From a checkpoint of a small multi-label image tagger.
Training: 11200 steps, batches of 256.
Rows from block 4 of a small multi-label image tagger, named by matrix and row number. Rows with one number belong to one channel. Each number is 128 + 32 x the weight over its row's rms, rounded and kept within 0 to 255. All counts start at 0. Numbers have three digits each.
After each channel's rows are labels from the 100 images, of 14848, where the channel reaches its highest value: "patch colour" is the nearest of a few named colours to the mean colour under the peak. Only what is clearly more common there than usual is listed. The data: small charts drawn from random numbers. In brackets: how many of the 100, against the usual share in percent.
# convs0: first 3x3 conv (model.blocks.4.convs.0.weight, 144x144x3x3, each kernel summed), inputs 0-71
# convs1: second 3x3 conv (model.blocks.4.convs.1.weight, 144x144x3x3, transposed, each kernel summed), outputs 0-71

convs0.34:143091107103106087129180123124132114048113084113152140087109115101119051113110143150077107140107138109158120120116090133110118071155123137170086123108132153086070114129123169157086130170180071071134133101148084117075
convs1.34:037129134072136078095150061162123127146086131116187183061107061086135068070092171224121060162135139200231111159158154133162169116150139104126133162131142163103170165101158108125182125124097137194121125156128088121167
patch colour: grey (35 vs 13.1)

convs0.48:128173136175135136134156125163114192126118138169142131144097120120139208134121173144127195105117157144163134121125154121105151127160098140106103236120151104083140131110117111138197160073098138068098123104106095125136
convs1.48:161130088154098112118173123105156108133092111148113110106121108100139191144091121152141149132052084104144142119102120087104107126104119156095103118093114095105108113119086101117176108111143152061117166129056081092116
patch colour: pink (31 vs 10.3)

convs0.8:130095145133111121123121120140103142174137106136134145207145123124136152144112177140132151042114120115105131118122172120136104114125129122156055097119112061118107144042126194152164129163170133089097147123103105110123
convs1.8:112116140128156102153131095123179110160094125094116056084101108098103151108106082117171108089109093167126114157118114094154128135095156155102059140125108084097175157125124126190164155146043129075113172158142074103137
patch colour: brown (54 vs 7.4); grey (33 vs 13.1)

convs0.74:162138109124142125115145110109129146144124143151131148147118149081127081102139105129144138135101115131121150113095157114122140104130139103125151105083130128129127082179136143144106157161149155183125166155151113130148
convs1.74:109124081117092120096171129169123139075108160082165163040121075088116112100091168228105099145077134165196142138130113132095118161168101159109117120085087136117097076093142154135143110112142133131092107112116059122146
patch colour: grey (38 vs 13.1)

convs0.108:153072118105098105163121127113120121223104092098112123098129133101134051096136135128171123152119141090140115148129109101112138111109137134118082176168180190129101099222139172149101163112177126168162122133161138118107
convs1.108:106133167111143120112170102177105081178103113131140178111128106107108082130103167170093073116162107133152142166196158120182191103175158139136129191108146138106156174107158112125164133126085157226087093176134134112167
patch colour: black (55 vs 16.3)

convs0.142:099115109125114109112147117124118132044128109119133137013111121105123101121104128187127127127068122092155129117081056117115114080129130129120025120103130138110081109131122137131064131131137108055139138118135037122093
convs1.142:148122155115163087146165158104156153076159123093114070143179162117114119139100131130083094173127194138102173131152129136174145114092164099142117133113136129150130113127124185133157146125173112117167128115104175112066
patch colour: purple (33 vs 3)

convs0.94:121153177172144147115121135161125127155128133119128113189120131137139240151136134112129171105171105042099160113097114117126100123110088149155118108121160112085126139061118099142141141097090141035089120135130132117095
convs1.94:161143133162127105088184085174191117122092124132165134130137084058109156063075142183106130145090129144185145141123130097152122113135119180116075113108115124127138104096131143156226143128133143049109139123071082104128
patch colour: pink (41 vs 10.3)

convs0.43:165138141149095138140106138111140098171137137102087092186140140143122154144141087091140145153183086122112118149138177122150138150142117121144224112162132144171191137151153128143156145145113155177126155163148219123168
convs1.43:116139151161121116110202100174129098204085118166151161101131104115125180125117130197093089113137137116170142137157147104152159121171128133152105151092140133094148141130153097092171119125070146174075166155122114080158
patch colour: white (89 vs 41.9)

convs0.97:126120137118177148147161129108129098068101119133139132063139113104137129111131113159208109129077115072121128143133104119135119079128141138166049172126138187131117134149117123113134156149122108083123130126136057126080
convs1.97:043107149109144080076177068158147134135086128136195178024113083116144107108094163219059048113127141183203115136161135086157161123137158114102115159131112122105107158143118132102160114146141144157114118166140067123136
patch colour: brown (60 vs 7.4); grey (30 vs 13.1)

convs0.17:097138143151099148150094109141115074244151132139100101174127140130123188128145115060117142090169087139074133128133170135133131139116093102101152085161093061138144146045152101112141108118142154164107074144100182125145
convs1.17:162112159142120110104201117165147140234095120150136138118144125109131136088110135158085085127127148145160173158149160105162162097152152157158122158115132161084153125128146052098164130114050166181072151153095139058115
patch colour: white (96 vs 41.9)

convs0.6:104159157183131143115082150121112147202164146166114102172136134150119218154131087074123157104137124146063125135136150134153150137115127114082154095151142110152146175073170154131164135105135160095131101135118150121152
convs1.6:158109158125133091096210089125158122192096103120132137106123108084131148104095126143091116145132134143159138127149132099125136083119128164184083122126099118076131135122115113128113138130058126147065136158104110098117
patch colour: white (69 vs 41.9)

convs0.134:124195142155153147134129145158115172196179140151103106154144162134139140136143138107081171118172155181123114146082116161136125163131166149123157107144113068162169123107074152139129149101097154124126145152169126143154
convs1.134:161089149165080096131178103136123091168055110133130147112123114110102151130109125164104078125169108114163150132146129091167136100081161157173126156114131190073120146129126062100155111110101143228051109162141142073124
patch colour: grey (64 vs 13.1); brown (35 vs 7.4)

convs0.3:146086117116131121123160093117124081094117120128111101142103116094103101112123121129132127126106123042137141130134120123114122092129113114134016125118145176117102122087102134121071125160136102123120124103136105114089
convs1.3:084158137129128070080144081133161125179076131129167160043135087107122102117083134255082076104147137194193133170145164145186158128134142097144112119143131136098155167143162113124196123132085134191109137181170066117140
patch colour: black (56 vs 16.3)

convs0.121:114094099081119127104137121111119103112101119101118118170115127102128078102107104137161116112126085138132139123143167099140132088150155115137053162140152158081091167029222141097118104087146129131125151118113122140148
convs1.121:114137112116130094118159104115179128061030103110143119038110098119118120082104116175178079132118086119160131118104101120077128157143089076063061087119113097133146065156139088121083096116146116069179149083137047170118
patch colour: grey (47 vs 13.1)

convs0.135:137175159114163138085134123172146141184146119135146166131130130137160119145144127168098117104206141207204151103145187127138150159137134135112096167118127081123170138094149080068184088050108127121091083140128156137155
convs1.135:172126113118106114153159116095138080098044130118109115050145098109093145153120097171143115143098090103136127086108106100111112151097107050103086086120094105111089061158123057101121096108145155055100111113134087138099
patch colour: grey (76 vs 13.1)

convs0.50:053117153125151131137200139141152107093160115186132117000129139122122115123114104102071127169123147092132144157117096121145088139135165143173109134132140153124127149153113120144075130174062120072156135133155047107130
convs1.50:124109133140056125111125141141092136118106156102138161106108103144172085114106148133153072136115133108177112118129149156103097144091123110117121150089139107119146098130107078110110159082074140142170117096142152069039
patch colour: brown (44 vs 7.4)

convs0.106:088162135152123167130169127154165155145120137140116166163142122121133162135109154133162157076136117123166186087101100093101105089103124108110071097115124040057091104067122128098130147085145115093105073124111098121097
convs1.106:188115149159112109112222114168186148172113099162166128124184131094125141095081161136115145181099161179193179131118113093141092150126159165109106123142109152121095091134097079130165130122120122140124193136094107093092
patch colour: pink (38 vs 10.3)

convs0.68:191089143124107101116181119137121148116117112130136183159112127124120114114102155160165146090139127157131159120141107138152131109133148148150039101134095116107111148137170133124135127175102139074139192146087086075110
convs1.68:097193137130142166157100125085128131071145109136120109137111128147139183152134110145166152095161125124150125127114103123112130125181130147123063142124100069134154152101157123117150117105072139174168122110144119112155
patch colour: brown (44 vs 7.4)

convs0.66:168148128122128102135050107123117123164179154155121096192147152126142078087128131104166126097179135192103123150105170122137132126113151141122220142189133166155146096192121145143131139119135172211147129135152209134144
convs1.66:120134166118156106107200115166137097169094114112136183104113103140063117129129190189100074093173124127184116148161147120164160107118140137140103143134058139072120170111138104141113102120086099240084102149129130120136
patch colour: white (93 vs 41.9)

convs0.36:135121105107094138141167105127119127066090095088133109125140104085118095120111136139172106154124161102167145084130116097097117112114084146144092154120120170063100064199120148135090136165145082111130175095168122166076
convs1.36:074148172106161114103108119130157128139090139160157146083087079109128135107137137178064066041148112164151163180156147133174158096151149141132093136103132125084158151110205126129147087124129142238119111195124136125167
patch colour: brown (56 vs 7.4)

convs0.63:187173134138178123151118137129146211084073129163123154142113131102124157127130152119127154156115178194151129129133115116138155105119116151128080150116152145121145110176164190142163143157183150064084147141151098173144
convs1.63:106115102120091144152137121108115099038117141096121119048109094138114168114127119169090108088069070126156120102104119135103083138132097133103157125063093103108114135102108157111130084092154138143097139141087127109137
patch colour: brown (34 vs 7.4)

convs0.100:139081124143140130105201119133118106059112048117133129044109124105123077140119120136105125135118142077159143131166089135104152113160110151173125243128146221115117130144113164158071113163182102043145137086144136123119
convs1.100:083145121103125118112154122172115139136090132128156177083118096069141092102082171201122103134153129157198125176187166145186188088153135139122129171102156145084144188096174108124184133117076153220123107168149121084155
patch colour: brown (35 vs 7.4)

convs0.104:118101107112119115134125134136099131079116101101177143097097108092131064124112145165049122142070148142153131109081124111091096067130104135085086129084123100081084071131094166122088132125169085074121120106135075143088
convs1.104:050126153078126105102151042175110130126088150125179173031118041061134116078081169225078065143144142165213127138164133108150141143169119135119111164117146149097129167133153140113167105149114120114125118134124097113153
patch colour: purple (38 vs 3); blue (31 vs 1.3)

convs0.27:140153145139142149164084140140131101221171140157090088162118133142128103131133114051049118132200119135086144107125163124137110157119103122134145077149099137130147101135129127098105098148154134196106135156139172134135
convs1.27:160132181109171115121203118174163093215114140141157143091130110107120102139130142165058101131164115143164132136131129109179173111151142126189138159176136177082120151129147070122173106135075137157061149178151125091121
patch colour: white (74 vs 41.9)

convs0.69:146127143129123129110176122161142125184130126124169164136123133150118158124136161175112127163192145189180132142152177136149157124133149128117145155156131206129162142163157116110175134110135150185131119145145161124143
convs1.69:152133084119121122183173142087128124049063100096118104064105117144113139152153110158164138159124117066152102084087092125067086131123076108128129067151108130145097101131096122105085112132146108103200129057156162145088
patch colour: white (91 vs 41.9)

convs0.84:125067123121130122148221129126146079066116079098146172048113122103134105141113126188067115091102133101120126141145090129142138122130142125188071180112124193113113121062113138145068104129174099060120121100127076144119
convs1.84:102131145101117107108143091159136133121079137148160171106122068097142124135071175212085090086133118139172116179155165154171143089122138136130120136116144135097135147088166114114201074107102167252107129200115169097156
patch colour: purple (25 vs 3)

convs0.44:114116122140127148163192125130134146115076123109104096135109106144133114164117092123107162107110108155139151150179150092119166126144124117172080145147112097084106169086141131132115126151067131089125095117085096075139
convs1.44:107119142106148096124191090178138131162087119155152160098146105095140109106086158167115083138156133160175128187186155120146155072179167120136104174113144146075146164123181077105155132115043142226092113140138110078155
patch colour: black (50 vs 16.3)

convs0.136:139086117149098114115149125139147107090099107078139182117122158122137155148107118149104116141125115112169151122167120112154142103187109127096077160091133150100101213081192177121122122110135100098156136120123138131143
convs1.136:095102124089158085101196065137141088114083095133167166053124057081115085074100151208145087078119144147184120127155141109107151107136138113102077151107134071056140168136149086115171098143091141139101113131085089115144
patch colour: black (52 vs 16.3)

convs0.1:126112109123138153147084141133118204121121142085158117130105127137149063118125158130099143162122169155149132121096162131151138151109142136082127176133148075111187080121121110127138135056170163127086059119107137159151
convs1.1:145135075094092156133165138108091114079060120105126165066105090119117060136084143182119123114040100130134131101077118135091117159105123125104167147104122090132083067112129105131157101095183111094125131146139147100122
patch colour: purple (26 vs 3)

convs0.16:122109140119149093116122124144112139085132141103111145079093125116132078144107101118104111091105110081151142142130113139136129084140122154165049200140165076075093120064144111110137125096137126045141126116152061131113
convs1.16:127125141097120107074178081171199129112072139132187152049143082116120102109041165213083101169108133187203136154122143109125121135121153126111130128131107090124163127121141089122162124146118125093117135164126073120134
patch colour: grey (75 vs 13.1)

convs0.114:079115090106130117121174113140146138118088108086176117145080133121141085162099147177121135099122148139129140153127076107113097097116146155115079173111134252112111129080161136143105111084137115114117088117130138094108
convs1.114:118132155117154116154146088096178094140098087155121124084110058114125133105113109204136095124113045151170150149109110101146161100162132081071089158166151163122120107153110018101155049083168159115120115172169113118150
patch colour: grey (54 vs 13.1); brown (26 vs 7.4)

convs0.120:199115104131181122106176159139101095163113166101124133098093138179153134137113132131147064090155107075165158108044087126153122048149136143171115126165113191078115095141081116110152150136122067116109176136159097157114
convs1.120:085149160115145105078106135124190114108103137131142124121150117113133151107146145194104060079166140183163144178132187138156143134148111120096058157151157108099113125118184098136119120085112147211083092149112092127178
patch colour: black (47 vs 16.3); brown (26 vs 7.4)

convs0.105:155132131134142110124109140111130145182124126151112073129140144121127102122121102095191110146156140215109139145129179104130148114118182123130136148128128124111126099153136068105167125140073131192133124131132180122111
convs1.105:105142145087071137127150149166079171127046126092180140065129079104129129157128166236117120134069160151183093092088104135102101115127073087112119043088117049133133072133111150105130144096175126077094100127106093125105
patch colour: white (97 vs 41.9)

convs0.89:119137135112098120134089134132137096122131142081123139100154131112124079123102136131109129171150116127125106123105152093123134105108155081063111136095121106151131104085096073111098101047156186204137081120069175151133
convs1.89:129138135104122146120168092154136111088094109112129173137131085144104068149146178197088119145178084088139095141136134132125111116100120076124182141166124154140126068165136130089185099090172167151177115132176128142123
patch colour: grey (34 vs 13.1)

convs0.23:130152154141175144106118152131132178138160159157096131145112120153132099144138120170064112089251129078140167098094119113111112142140110129115068145157095050137125114103074172104134124123144098116053146109124062150114
convs1.23:120135143103139083122165088133133093138066116112136170036114111132101058096081141185116101136113088183150149145115173154149122141074164176097134123153127091123082094139095170164133098144196124097122130146141047149127
patch colour: brown (53 vs 7.4)

convs0.126:137143140151128137136070144132115142183144134118098085162131140151120064142138114127165158136179121152107119148103118131162165186125118133131226137185120092156182144129128143145133131128147159178121120158140206124163
convs1.126:130123161112156111102186104171148128193087101134149175106138108112109095116112165201086089130170112134174136165176148090186185102117139147133122164136128159071146166094171105125147133136057112224055127166130115092138
patch colour: white (86 vs 41.9)

convs0.31:130121112109114138109139133129126155000123109078150154133137131134137100143106153163155124152077145111159121104084103136081111184114098123073186102101117111146111075133010152139099149118138100096178096099132135125114
convs1.31:144102074126097129164190121141117088090143096110175147152140142120092099100148135142176142160137136114157089111144119170127106134025155091117183132136090157131114125145074131106149073129189093217193141126144191154127
patch colour: blue (47 vs 1.3); purple (42 vs 3)

convs0.109:142141174146102156135123128114131104174158141140106073205124131157119174134161095089132140141166107140120124150163179143152160165140120114118196119170128105168181144119131091118132136152124154149125145143129224131154
convs1.109:110128176132134106089209111184143110219090131160172150098151100108130132121100137175108099136139134134203145174173149090176188109163156129133122181110150160092156153127164087114166117126046170186079147176123131090150
patch colour: white (92 vs 41.9)

convs0.92:158129110143084135150103144135106065104126113101081129157117110153121136144158088078134121137122073110062106136143147171138160198135107113122215163176139163181159163156127150169152119131154138147146149123173159137155
convs1.92:101109142108129101111193105170156125198079133148140180098130093127142120136109136196094093132151154153172133156174161096163170105156158141132137184114131158068167150111172098122167126122079148218082115165125125101174
patch colour: white (99 vs 41.9)

convs0.80:108172151089127126119082109124112187088130115073151154105145112112132079101104129154112132107146131135152137145100125116152117082121178116090038135137129082131091076208127110107122132119184157154110100148132152123113
convs1.80:116104134112108135114158089141131109084046127116177183071119089137124040133120188229088094117127115150139092159113124121140126132097139103128184097147141133187102027151120158120173097129192154060165131133180123170120
patch colour: purple (28 vs 3)

convs0.102:150130118114194130144101110142138108112110152077184192112128100109146151165147162137174116147146128085173147122160108114105154173155154132121166189184113208128138133177097099135159138105107117110112130141144044147141
convs1.102:084141159120143075078159063187158133134066192142159155048116085109102115134081133201066096146071168139176136124153181119134149147112130146143170138168109121128118064138102118132124124138171169078092138137157068122138
patch colour: white (96 vs 41.9)

convs0.56:084120120140178146130166145120134180156139117138180138165178165127134164136147144110149156117113098113137129113181152128112107089138126137152128158139127102094069126047115173158160171092062098081099122119123078123126
convs1.56:125121156110132064108162073189163115131098115146141120091156063079142140081097141190085056101112127181201134156117151124132159089121128138109105125126149119094134147098138116131170125130109136116100142135077053119123
patch colour: brown (54 vs 7.4)

convs0.87:159147159160137132134126141103149078168158146156102060151141138129126159123142086066154130105200022121072144150116136120147121115114113139153165116179134134151157122107138102091134102201111151149125153154105174115156
convs1.87:131127177138148117116211157161110097214081119132171154116109138115106137128145165159109074143161118122175125126128136118162148119148141128207126154143112137098127145112138072124143110142098109219070129159115133091117
patch colour: black (54 vs 16.3)

convs0.129:067208152165159160135124140142152178227184139142129121219137157144133170145117145105117180105140160161138123131126138104140138136116117121114147183092128035147160163041125172158177178086071137113112114119106156124112
convs1.129:199102141158114100130162102084215104193073084151116097142150129124089165119124115134119146147090098138138137134151144087163160101052143143123119100137127126108138108154099050137127173116067118071065164126057098103112
patch colour: brown (50 vs 7.4); grey (35 vs 13.1)

convs0.78:162112156170124133122112124117142142187134143164069103211135124140120238131129119072108153098123092094076135115114161143133128139116059127134184072139123083144151133091123162154184137161129158121114155149095160125146
convs1.78:120098122122153081130175085140152113182106117111146156116118110074130152060111124151130090115125126142130139150162116083131163105120179193152074160105136158074148159131102140131172169163076128131099158131112121097144
patch colour: pink (38 vs 10.3)

convs0.90:120075136167060131125169124150155128173093137140126157198101124131114220134125151150049181101107104090130159130157152108134131117136097110109143165109145110111121150105152147135143124125101142086135145141113124099147
convs1.90:114104134139129090111160075137123130178080100163126132119132094074140152076080119167125117108076133134133148149118140086125156121127132200138081150086156108091158136126132147133199141150077150089088139158087128086151
patch colour: pink (28 vs 10.3)

convs0.7:091122122116108116110118134121051148089116104086152160099128135136124067124119150146024120114100125188142116140121148097130136110104155081044069140112119107127110113147116099102113089099131135156110078147116142135131
convs1.7:098130127097129105113130086127075102151033115116125156074120071093103125090112164182108059122137115148133124148128151126141128125121124111148122123158131106092147078112137194122160091117242133152129127146099160147170
patch colour: purple (25 vs 3)

convs0.98:100154166185140156131120134148123194158152143178100109204133130160133253153134117089111189099164129097120139119109143107108099113110108122097114108115104074133138153066138138101156139082056138115115126128086141105127
convs1.98:214125170132174105123171092144190130205085089114139107134144113113127135094097135121132108156139128120154155161109157114158134103113152184166070089146117088087124100111101144117186181163101132078082168140070112089092
patch colour: pink (48 vs 10.3)

convs0.140:150133123131153080100152154125160106155123122142114093116156119153159053105138131098194100114146149127200149123060084119112085094134139133137099101151129186101064138108143118115102140147138110212120133146100125101090
convs1.140:100144147102162064106188089180177104175103118102148163032124095122098100094135112207095095109153121126173109171154153109162180136124145111143083127169139159083131129106121112113130142145119137194057132128143052108127
patch colour: brown (39 vs 7.4)

convs0.57:195114083122135084120177132129114132139102119082128109144114140115140111141115151144096124113111143103151119080104081111077124071120129106123037064089113101075086102183129163151145127130122090114135154090113080151074
convs1.57:056120123102088114095133104124132114064115128065144110062112071167097124104116140178075047078140126163147153139123131142136118132155092130134100109110139074118125182127157179128164115105155139151088127153131116104154
patch colour: brown (32 vs 7.4)

convs0.60:147133144142134161130058126104113123139125160149119117232121110135114127156157119094151118147139110154093115118137201125127122159104137078104204088134134086154194129176124168138197125105128149199149103127128255136175
convs1.60:074132133111152067094159095130141143139104121150162170105142082117141100104106149164115090108157119152169125149152126106170152112161148129146111142103117138075113185127175113133128134129121124230078112160132123132156
patch colour: white (99 vs 41.9)

convs0.143:166162146140158146150109145147139121178137138128127111193143128140139032135148107113116119133181084092125125133119172125155119146136127152162180151166145187148182154140136149136180157137127137155131149134144161149153
convs1.143:125160130108156092172201097125140115150048115103139113088115072125122152132132148204154085125094124148226092122110099118122132148161094108164125106151109122075096120105148091154105151139072103191098119109128104101091
patch colour: black (46 vs 16.3)

convs0.82:132134152137143141123146131147171093129143118167133107167158112121130151152131129137139119136169119125139151119108162133119125117115117133193111099156109170126119125123130137133131127194144112145119161123157116158113
convs1.82:137141183083141099141193114172158125191081120120173141085134084095125093115092162184109122151200108143208126148133154110167150127162151090138118157184163153081160167110170074091141112148088147221091137147162088087157
patch colour: black (73 vs 16.3)

convs0.21:129109097111101106158129137103114154080124101083154131039140139086137036122118146165076118159108146109146113122109096127113110094116148133153070188107158147079085128135125067094073140138122094103131140113143118150102
convs1.21:050124140080119129079157092162096112119074133125152145052098075111089070081098174230073062113141089204174102141117162156178121115145151094138139122130136053108167138106151113153173098152127159132128112152164087128162
patch colour: grey (67 vs 13.1)

convs0.81:162116108124150137124169152136152133066117120128152090003123139119135066124138140159179121146120143119195141135135049137131114121122155143178103192130156186114079136165111119120093140158139113059113153131128064156103
convs1.81:043123142087140106074150075149129121102083149137185176056114074128121069101079178253060060120144113184185149151122136128152142099138134127111118140130099112096148140118194125166151136115132144175070115144149060114132
patch colour: brown (41 vs 7.4); grey (33 vs 13.1)

convs0.28:140113104110155098120159131132130096079095105099124138110115113109123063115113147135085096122086114133156113115124077115119106067127109120183066133120129176109067116119124128111092136160108096083123118100157063107085
convs1.28:008126129086133092111167084149113125142086127113198164026122059109135092090107171191100039106103150163169127147151159119194169123155143115126108142163118133104165189130171090164148106135093122135121135169164104141149
patch colour: grey (50 vs 13.1); brown (43 vs 7.4)